{
  "train_examples": 48750,
  "crop_scale_min": 1,
  "horizontal_flip": false,
  "translate": 0.12,
  "encoder_layers": 10,
  "encoder_width": 160,
  "decoder_norm_position": "pre",
  "decoder_activation": "relu",
  "decoder_head_dim": 48,
  "decoder_qk_norm": false,
  "batch_size": 128
}
Rows from block 5 of the text decoder, named by matrix and row number. Each number is 128 + 32 x the weight over its row's rms, rounded and kept within 0 to 255. All counts start at 0. Numbers have three digits each.
# v: attention value (decoder.blocks.5.attn.v.weight, 144x320), inputs 256-319
v.0:086075083140137147129160107153055121133104171183110167131120160145167055110107120124114162142113171152112127118111087163079110128121138107166111153123094144120117095135127131111151120123102133
v.1:120185159076118144113134210188117113096110148166151152075126134228128101111087105178127189145102064143104112105098118052091151064106057087116171117134117153117154103143131140141095125111143103
v.2:148143134121113177179187218198118094139148143123083071111081145164149125117098180128106120158171080145112125112110065066127116129097012114105116152097155172173112117111112103171063098143113148
v.3:149122082126107155113097060119135129150116224117150123110117109165121062106147095079137140180110170183080096118102119125143155108120093116150149100126148141152103108135156084175115137110160142
v.4:121084101145133111170165155128155148134145118112126166133150146111107122094071179097118121143093135062155155152131113170139172133111134164075078119157138146134163108081122143121243087114122172
v.5:132095111159137118067107098095154137153121101121118172123106107103123128106088166052077111162089137095160127134114100140195142191088090105069092157110157138120100082139128080122171104114146140
v.6:091159092121102177085125118195125161101138084171141165131120167164128149126104101110132100083165113098101123120150129100123142139114157176151122081130161145137111112141121148051131094150126146
v.7:106115118150139060134157156081099118119131078105119091123134084140162151139067120179107079103146140125116159107147183136135209106157178158163163116124119114101119083130110162084109173107130147
v.8:108157177062101148159125151123170160114118140126175148072104210161094108122139133135092154127111085134150134158151165127180134079084110122083126091121205151114148125120115173154112128141123134
v.9:174059099176147082126139127157145154096132076084126159167143120105109105100082170067155117121150160144165132140099093111126066122134087202061127162102111152132113184139130111141196093114104145
v.10:115094076139156149042076097150129178136068104186115125152117181112143149090121069146124147141092125103133097085205069131132165091164137170106196148123189111188114138099151098134230135130133124
v.11:134107086173128146113113066100160145185092121161101143144115140095150152082133131079120107112125227129168091114129115131159108172099142068117123078182172106164073166128169116109163110155121082
v.12:095092088135122143183110173092151140110118071146150119106129138151174148082136047160110141097198110163128117084140119147147072120089100127122187109136146172152180075149135192171164109139110131
v.13:070112123190158163153165176167094067143135109101150174109144119155111085120075168089125150169080110056184135113117106142123186170114146122117058210099093159113131129102098075137165108146106123
v.14:154135156186108094157084171063184070128122107133120129142152116109147136090125137148081127127152135116141120148141112116133073208112070052137116154122159094102139121147144148118103134124105108
v.15:110139075163153154173106145072149159160127136156132161110142136162189110122123107157113126101055113126146134102149141179129164111116131065102172136146082113174157094111156142163145153144112124
v.16:156101147109124156165135148210143127115131131100130098091127147162084151075085127122105107169153102103148130113147139149166164097144106185069145148098180154141164142071110103211157102098128151
v.17:110101018124119177145130112144117192118082135129163144059098180177167123126118092059128123118086144165092118104141093121162147067100115154113171100097137219164166070103131140161080145145130159
v.18:136135137072141116074127068108154193077112139116174158156113148118100078154136104114126159106058121146147155215165153103150140114137139166113105119094135119053148135171098155135158154147118155
v.19:062160120105167172107082110013086191093128102133154150097118187154125120142079077160161149102105090120102120090165156098129228136105190141177157108148133140109179048153080101107141159144120148
v.20:139117097095144145105138170136124132115117146161128105124149103190166132081128048151146160156189123177108110095134094064113116129105051102115186133074156151134156092171149081197177087126096128
v.21:099156128128145099102128138139073056137161121101057127161128135068129140149102189129144076162130070070124137079125128128127162150169171152153060123143104101121119086119088070073088123133160172
v.22:106124152135104202147161110070141109146148108092133156107134104155141165136134174042076105075136153109149151133107118174142085138093161121136075092138134170149060119164131143098113110164155108
v.23:174172091122150209126093105158134161177122133154134128101143113168136112132199012147188108148124125184115086140152121105120142121117126107153150127096118075139176169125142103152154125114100091
v.24:113121135146123140165139165144104143123130094161121126143083116207169118113089146170104113111140156134123120115127117122145178102135115109141155194136158133148069111131139110105099146171128113
v.25:156095102134121175087128102127183127145104138121163172096131129164114074133137075107139178139111110134122131141181108099156105148116078121103147152090183135130122171163106099159132147127110127
v.26:121124167160134073044102076094072095129112129123125137145162076060092137156136092117162150121169110159125144137148144121085121189147159118154094154093054076050170154185108077128141127101091103
v.27:157189141092146091198188183140112088119146140110129078147155118180143089150092123207146084162088095133081173179115178113140189075129096086136154168089089131032187119110105147109042139096119172
v.28:172126169190106120154185148165123074162181207077095098165161017098113109154169161102142109145155129142124128132082114111103088145120107086145093133148056111110139154126128083159085124114159112
v.29:156108084120123143113116087137166219144097141119090079134069159139093151085088142107062041083122183143115099123130113109171191119126097094085194114089197158128148124112132152159102149179096169
v.30:215098110091149084077142133155129107123136125113091142254186092083108110131124169178155152130164138149120177144061072135112095113137097190143122111132110139091128209174135112132138124076133154
v.31:094124119136103117083103126157132103077084051210141099085079125168175133119170127162113156095193132107117124201146124119095080144141153168140126159111158119166087124126139135098127121130137102
v.32:116123081162159110102140132127129125138084183172118119130141126121126063049089137110101142167051130093143125144111120108160187166092081106102120170136133102121130092099163121126201124098113148
v.33:131143153151122147076147065128187133119147156148081080107100099171099182142138150105122073117151158117081117190105137201134188137132173124098127127143107157106164137098128082095073152118102165
v.34:176149118087148104075143180125139101102125142141120091153171108130124127106066109170147122160087132114074149150133088054094157112152094163175145117109090139096158103153117156128175137110142158
v.35:157083147124131078157124063122116141138144139122118066174143125090142179157125163140187108100129166136135137174120157195078140105176182163146150110178085121155100164122155154140174120112116167
v.36:163146146080137109088166134173102178088124123131121117182070113133100145103151130125135109126173152199116103125091131079162093080131086139091180157128182108120121110122128082108097126108141139
v.37:170128069163134083102094091109125132150118129140107138171130120124105131119152130063160117155152183198122108064113145122185097133126123134121123094167183112126056147135150081093114114141143098
v.38:086103101103152142073110150102086173086112109096184173123161137129090079116135055123142219104179083114155140106135118091120107152132145159142133114091087158064180116186085114134163146114136126
v.39:095128046115161168061085090147076208119076073172156209156096185099108098120129098093139176147091122114160117099167120082175168137139170154114132133146182108124119125110112111092188121177129127
v.40:107146082109144096146095071112079135138089175148160111093075168173152106110165055117184132194108114209077080080139205126160160112143146121124186101129158131119149075115135099139086149119129112
v.41:200124148089123132112136124105129155152165125108100166231173094108098130185149150152159169120124153185136148113092099117123118084109119112155143115162099125112119200175133116121091147126134128
v.42:104169114128120104124141161080105083097126124095160151127136128124161076122081100128130158141115174193073127108117109071114117153114132121201122088138099129100094154186106130111113131162134104
v.43:139203093113125159088109184089144139100131095092139130085124139169129098146123069115125126089144101143037116089147092006175159136106127119122168098091143128105165103146099120114101151178135103
v.44:116096157150110153142142141134122119134128152142119123051114122212123163124118087057116124151100127145139066151167080153109160109104107119093116212089073152159130105101129089185122151111128109
v.45:139132135112122139150142100144112159153102170106144152132122145143128127137193068143150106088175136165124137130130172143181103133120181118162157090109173114114116115172143182097083104109120110
v.46:200209113153124140170149197142178095170140128140085120123125078194151131089116124169103046168104118112093134158120140107160171128114046037109174165128149061133152128072163105150101137124132098
v.47:160084145125154079165101182143155110112135130159140069159160155090155119054099114212101113163108149081126123104155120129114159107151080129144181160101177141136155117118132145161169138131117167
v.48:086133126128074106061088113142131166131091153153189067115097093188131180080111155146134140167088153082103109140128151070126141145085138098158083159130154124148091136136174073164128118158095062
v.49:089201201114130161099091104094117162088166188140155131142119201152124146081115146127147157143078099141190071186127093136130143163104166146116107147139111104109158147150169100105171130156130099
v.50:147161192090165122190139133151184122105116139149103162163111101145146113114125119198102088109137131203109136178064157096039102195110068145138121186104138082101194121182132153126099137105084145
v.51:203117114126177103209167121138120098121164149121100150163129141096108142175144111149149136076141099175160131145063079197109124107138144158172104108148159150110199116154110154104092122094092165
v.52:183157174116139148212094157108126120139145161079085153102158142101142091086145135101104123102076149166120172093161165151108139142104086091124123132076119113126074167068092129202148132132156106
v.53:104176145069113133062054153074129100071129093101132129144153142158127124179099208155142176133130081125066124081138218109133130193112077140125104112081131085075120140151103117122145111127146144
v.54:086119220128150109196190114135185122148158186191055102145069140151147179119132090196122116068186112157170115149108123151055137143091090116134102179145125144148189079164156161095146096137100171
v.55:148125162133161183160100131168136111100113162094125129118156119131160104115088138096110092174167179170122085160069139108106047202149098130164150185123104153143126132161134133157131148122126171
v.56:173119180122151128219109138105097146089153134099155133142143147089121084124121134164086133163096176205094173143132210145123129137063101102140134159106103101100114143127121143169103180086105115
v.57:103128141233120167174160080140153109148155175135090126120120208093080145115097092140132119132155065160107095092117091159138146099131167151145209052185089154134192071165144139097114124104168154
v.58:107108121090151164191148146170094130137122094115086161093105174117146088129140181105115148128160147124119148091128105133132132120165112149126100150092109133134058110040121135163162136144126151
v.59:108149133183120146178177161102078141137177114155096076079083119111152124134118141077126133136113125154152151097207172132137189060133137127085161102137112128123128064054124148162109159149128105
v.60:096122138084155206188136118171136130132085104145139177153114127095088087125138174081104148076176149143058105118071069079101125126131106147197081187132171114168098133136159073085129130114067182
v.61:120175138118120099115130151067149092098111096176098031083103147121158123106134140110104177179125114122128122092149154165137146105109169120079109156140113141077132121078124158149153131155171078
v.62:143083112152138109086160085167162117129141172140064166113079149130053173148110170167134095151155081145086091048120174123072136153181100123112097109165138090129158087144133092086079108123096200
v.63:170151188185115191073106117087150076147163185108169135129167131103121113137091090083172106178074085140152096164170105153160098182129130113130155041146172147114142155123120098124130103148088141
v.64:127045121157131087129104064133115101073161136107167185136145170134169168181088145204156188122140089128183127122106123189070046128113111123108150106155041118094132130181143159150136115096140107
v.65:105176142115105145095100116106144114162089143183167065123139142125134101080129071094120135133043126142106152145099165167179090134114105141160094091161218174120142098121146132120129124167113067
v.66:129120106076125106120141114153123052093090095117124141121146112141142053153103199066164179137123120152083165084097137120120114185146044169155078168119149177121119100124118103105155110170120154
v.67:111102061154105145170141148194129127176093168091106099147098091107087089052116106096104075122148170102064102136106120098144135122173151157198107134151158158145159094133127132151133122184129153
v.68:088144128149118182147106144117113055175146157162069155122155146073135067162113149051127128106116089115084139108144109130129160098114076157140200006138091117131129134136125128138134113150214130
v.69:139166162140125181137127128106070093123141136160118136136103088110184092161116136069139178129127114181183147110157126189169082119157078119111100163155191167096084123084131103162146095170133140
v.70:173075103103167097163138126062128108107185139054128124161167196109123164126144104125117156166125131179175131116081162200137114122130155156104116107162083129119196135107110189143106168084121169
v.71:066084203177081156077174090198179167110133170171095167094111124124126155142050115185128123107132093080159075117167067100073109134126123120095184109151098123153118131166151134123157121137137147
v.72:124120135032122084124157107127165119087139126173113116173109207118094170115136172190068169099134127164131191100041115153082150115132135124128085144114112112092128085127132166080114092084147168
v.73:115093169146128123079139076102202112082103174099171074147141146132153126082104053148125168203093138153125130164132203192106111162051140146149122107180136137125152099166145152172135175156123135
v.74:144153159121155149146106087110170103125118164112068124118166146100111062104088099124108112128149121152103108161120167154103065224108096143129163109143079136135168138178125162129169132116165157
v.75:143053122121192153149132065195165152114097150110142221116104133080098096149117168081120139157130162121119085103138094130080143137109134143133139173114091102183113132162154111141177137059072188
v.76:082118161182075137099125106094127149112134182153187100152162148138105119076110086086131154166108128130145088144119117152163068117091122129166143135165112149127153133159162143164159127115143063
v.77:173088072090143045132183174126139123111120049145086110185171134138120128183174116185108135084168119135138140139102164144055118109120128159123139111115072116092176118162108198112094158102124172
v.78:143127077128119084096143155078112129144115139104129045114173141102065099059105078079119127167073201121122147120096117170139130081132187135155109076114126150127116124091118205154153132147183100
v.79:148129120186125140103121143110125124178169129074197160163156156132114128107111060118104149197096127134208147129179134194165125053181088110114121079152228139116107103071142153146130130095161118
v.80:122156109085128133141150192151095124180060112130140088149100081102058079087141116146146084113125167079049143121125141052141138164142123127177090119110190109118152113119116131112112111151119106
v.81:142116044127121139135122167180106098158094063094140096146156100104121093202178169123160124098162149040117145118128152110162134123116094162163092060105138182110133146073073101130104103182141122
v.82:096142136099137164070101071174145131115091142121128129118119113140132138159137201152174115119130120132080095162117092060138102224124119152144118143089185121143125158166121032053115103157062148
v.83:154136133137151126186109123107097108151150157072125115157082150140123107095127132111118149167106153169143122117139199171155118105144132108131082202148149123141083093087143124182129139149119151
v.84:088182147091086139114137116149132121144084115203130123097074094120143107106162179121129110090121142094089166105158111107123163141112108103179070165106215137130046119124156040107100099207141103
v.85:113069071138087085109144135154116153109129085111137117111142138158132164116110140168095177160144148074145121094098141139100103036133153124131104138158079135153070129088137171159152141116221105
v.86:147113149103115085150157144152173132165139133131085141124099147118144146138169115172115152043117098095130120103187168162076184084123107130140116073126124124132149097133103155126140101119134167
v.87:199094040127120075106130124127112052132147124101109119116185158097107098154149144092144160113073088122136156100083060199142125058171163139178069060113185176096105128101139144071090086102157089
v.88:110097097181141129075068086155139165124131155091146214096105155136161171208155168125182081095105080099135098133224137098118201092136159129129187070093045088147112125169125050119104114110139142
v.89:096108134118099099123112054158137100121117133166109162165074156088100133136147210143084133128125092109080148067124116146162168115134129106128061148166199136112063087130143082080094091119153161
v.90:123129089062128128085097192102125102104108138074102119145212136087093084141105132099143099136115141106091107176073097081124089152143161186153162072093042106121142142154116185135150123139176117
v.91:155188205076120140136074143119075145129159134131185106104142113138144142115157151070136174167092145063118135181168116094138149147069136082132084125083142135140073166098108049120164110116114061
v.92:113092095127131115191148141163121128155139107134152142194078147095164155118166126100117119128197162128122124109116101116133163100166088152185057160171183162129146105089150090137105121104047187
v.93:101131137145113122074140094091156167107152111164093129102118161180132175157119142196177106083165091152145104152102062064112133176107194136090156122101118086156140171148128088043097146085115123
v.94:108096127098129116109153060175164098100082092140074143107127145077132094147103177061086167121135158114074123066108142121091095149111082147136092156157093139107114107136149151131171112129125185
v.95:127120210123129099181163136102138190128134124141168156133067137171144197098156090191108138119144130190131095137095118106117123141086133082117136245128120064145144113148142129136103176076108100
v.96:129051099124178149185174082144144069112157180179136085143146143070106038123146135102125136168123143110123147142140128127045130162087126170145102155107098089111098156155139057149175157140193098
v.97:158101112169134101179143168167133093133127157089106077124139105078126127149135132160140148173109144118117098149163164146101104115166120142129124116156105147148132113183133144178142148078133134
v.98:178072089145108164159103046161190168105117128113229133090145095144113170108143092099137118168131153125092156088137170068047150148182129138117176148138150119112113087115155110172108163117146124
v.99:122065143184128116143146087167099080150178177140168107142132125100079109143115107136157129149143170099116056122163123099090079171101127122106143132132103118093086148181172134112155114164204133
v.100:134226099056124091059125132128119128123125074094110190101110167140111132161146164076147174133089097188173126082134130124181133119151160134139089125148145133115137178078089093111117148060054110
v.101:138186125091124199142123127114153156121125133082240201095124133233122144096130108055119192089104085147161177106158154110110167112137138104141167135130111110108135136119106166129101162092099133
v.102:144150120091157131186151103112157176104131145158062148127130121103077099167131149165125138077092083117147085106090162091083198112112142171138193091164152059150139147052158116115141133079111135
v.103:081222163094148187156161154160131163118095132180085131141116180145172052139103128122087171089127102127117197196160102132165173061071171147183127101069120156187114165097070146087096150091100177
v.104:143130081134109065141100099154087094110120120097156114116143140161138158212110159127176175148111150124174044126125154102144091154129081166100175156134111112135118142148157173160119113083186133
v.105:128095109140103120089140167077135178079061097108173115103126078184150143117139119095138199143202105159103134077118146094125062141170039111098147187176148148122108066127165151188130116176096162
v.106:165094099144180115097068085154162110106116140073197220125119130165097152103108104105156181136074100133132115133166128121171079108134141125082153145151173114113128131169124115099124146101134168
v.107:127182085123100150122166138132121178116132050116079107109110138191199148162162158204115109091150136160166047114076111078191144072138149181150145164176159131184119156033155172120125145089057146
v.108:156147138077137189176105151105158142107139155136171128131121130087114105142171072105137171085099103161129155134163186168069137102157139142135180011152130124140131090096135154179103140138109136
v.109:109145144110173127142137069130123120114133157103140153079160168117125116156137113117167108134106109159139129124144097101206123159083178132191129074132105107158185102158107124106133130129138118
v.110:108123141113124140119103144094125081135132166127148124076147120155149087110116116066156159160128136141154190161160113158150039213113127111085059144104085155152141096160091123153121121134155099
v.111:083148161108077176057181134180141134175111122161144097141062153125161074146122141059127123137125164135143122142179043133121173102135167107160082189083145170109081182099107127125124122138084141
v.112:127105143126178130138117080125154157129127180175161208170139087100099150117093108135105069127085126129085128137138093119093155161146117070182115131146183094080111055160118113076174104114148166
v.113:164201085088126149132080138149078127123136097088171187120099177132109125120060095065130134129119125138129193098159149116078104167149119144110143076088078090143173086136092114122090144068129095
v.114:121145104137168127153076124161074126132153099095180157184147137175092091128118153137140191145113109127137150142117137100092121113101113112148145136066087098067156122202127088139140127116163075
v.115:131208159089158190131126194108080199137147143085136184130113155194117142072127116130116147109126077202150124083109120126105174088109196109136176101155153093141178106101138170095130150100064162
v.116:063179146088162111096156189146086053167136135142002038152108161102164073195128186129144143144143136134129081142134117139153166115107113128177031166134133125132141144145116095156149107150113129
v.117:121228139081116144057127219102107130151066095101119152109091160162150146156179133105115220081116096112160143175173171140175111083151142162114097118115127153132135149117089176131103148109068137
v.118:141062148187108090157147113181156127126116177109107105138125083128171121176088136154112103162139182069120107146198143134101122094146061136153152163137109102111104144208132171150132120120152205
v.119:116074150139128178095129157065096143101085140135133111122108123129159141097078124121136177122154123152180153130122127130107066139090057151037157130121104088155126126128115129106132108145114166
v.120:139165165104164161177139164136110120145174154139059084155126148074131086170138121140118069118117156136131139202136115159098088118109145074172079038094129160141145129108099084164173107157125135
v.121:149148180103171152070123203099122070178158168070124140113122130137140152093127093110113101166101161201171110122154099150115174131138152108115068168176173130122182107133142148108121104104092152
v.122:130126156157128129163113060136101106152150185138152104094153119130080132149079135154118093131069131079136136129125113156116131168127114117132090172159104089109100140149159149105147087122194110
v.123:101157122111132099149162108138089152142136133133116033101111147113126110095117104098128149131132097133070171044089115132158134157113225145124068138112083165149118089154144145085118149162123058
v.124:106125142150109149193173122195137158157136175135135073144122115119086126086077090154122084141133100096124125090113136109076184159150183161081130126167118100145121125149186175115150154128092144
v.125:139085089147068150039122183118150128135119102096156084123109073194143169139125146094127148127164149140114070141130141097116050115189075077071086166134150217145175081139161130187188122164107177
v.126:119158102091079183141171132141115156119116104157168132079089185132157055160142141050120205101145166150111192119146079114123078093156142154169137124100064209145082157078097153132100117168142120
v.127:129156174112135135152145035162126174140104124095098128099078140131143097197156105113149112147110134159123136117165178135177149102117094107171181143122113096132153111148096151132091100134129152
v.128:159104139097177158113103111178118069095110143104178158161117170073135099124077140045106200158086142093156235142151117118063112135112138169119161144062062094102117178193079095123112133152154137
v.129:111109082115091096108136164118122144115115085168114100163092140094108136145155175136146102146185118148096112121067139104131069141167098132105106096143102163146138060081163094176113066207137128
v.130:078158146100086167084139138122083131139139162153089104131120077187091112166090146050095135125131123134179117110149110162101132151100079113102066123128124160143070159153143128133132112126089165
v.131:086059143136110102118151093162132126146124087169094061106124103076151051144157125118120115158153159118123167166163133179173097142087041101120092159068138174131098159131087100151134120206148083
v.132:087175194146189195146147167099103123121120137155092080153088119081156116107082115173059084109155137089100193180154120160088197101117112136159068106152130057125107155108078141108156140121091129
v.133:144155063158115171116062146132120101112124142103197158072135139141189074095102100126092138158090187177101156190175082115124120177175152144162150156114101102135170141136099146164161157126148096
v.134:176086152138123089091156118122131075146131175123156148176148127120131162151105138135115100146120174100117075163140085117134105138108143124144117176136162147093105144179141129102144085148206150
v.135:153007079108151085156130095168159114105145073134185157129142141082098109099173157098114125159154161121113169112094126102113139130107134187150128159091081136103115121135107098154115148155196106
v.136:113139119117083141130122170133185189122113132180097119099144124104189054105098131180115085099117132132108196191129091167144140093112156152161147074089124156163084140070080136100125141182092107
v.137:112074144107116084155105092043151131125093101150127119098149061147125150130164100130122119123132126121129137104141190161134096131149076125099100135149166124138135098114134131146102129129145094
v.138:101048196149176152174152143027110114145122196140122129102153096126131118090136089135104185130150108166147126106138133190086093173112102099079142119162178078116112090155151129115138112149135099
v.139:137145150098114158147120127109117065129161177122127089097154090134148089168122118103131186139050144121158157197127144158078104159129160125115104143089053136151192160163093146186144147077139134
v.140:143145112103131121117069088098120074103158193129140110112143109126092104145061117090154096134067144144103171134133131148048121196142124118132068087128052097111117123163139077142148108159206080
v.141:152111108171114201100122052193130154123125121061242136092102137162084149104130093093145161102087132174104118110152148079111178126177116125133204164129150107102148154172151113106146132112121136
v.142:107153126227124150136095164108091152124112165158147099141106105100132096065078138135107155140136123115066179094143070154062137141104129064147147136119127092100085113141108121092192115164168109
v.143:175130105120071070075116196101171140104112091111095110132126080122141168120172140098148152162143118190153106067121130137075088102214074069073104105134164179125117113085119113184136150113030151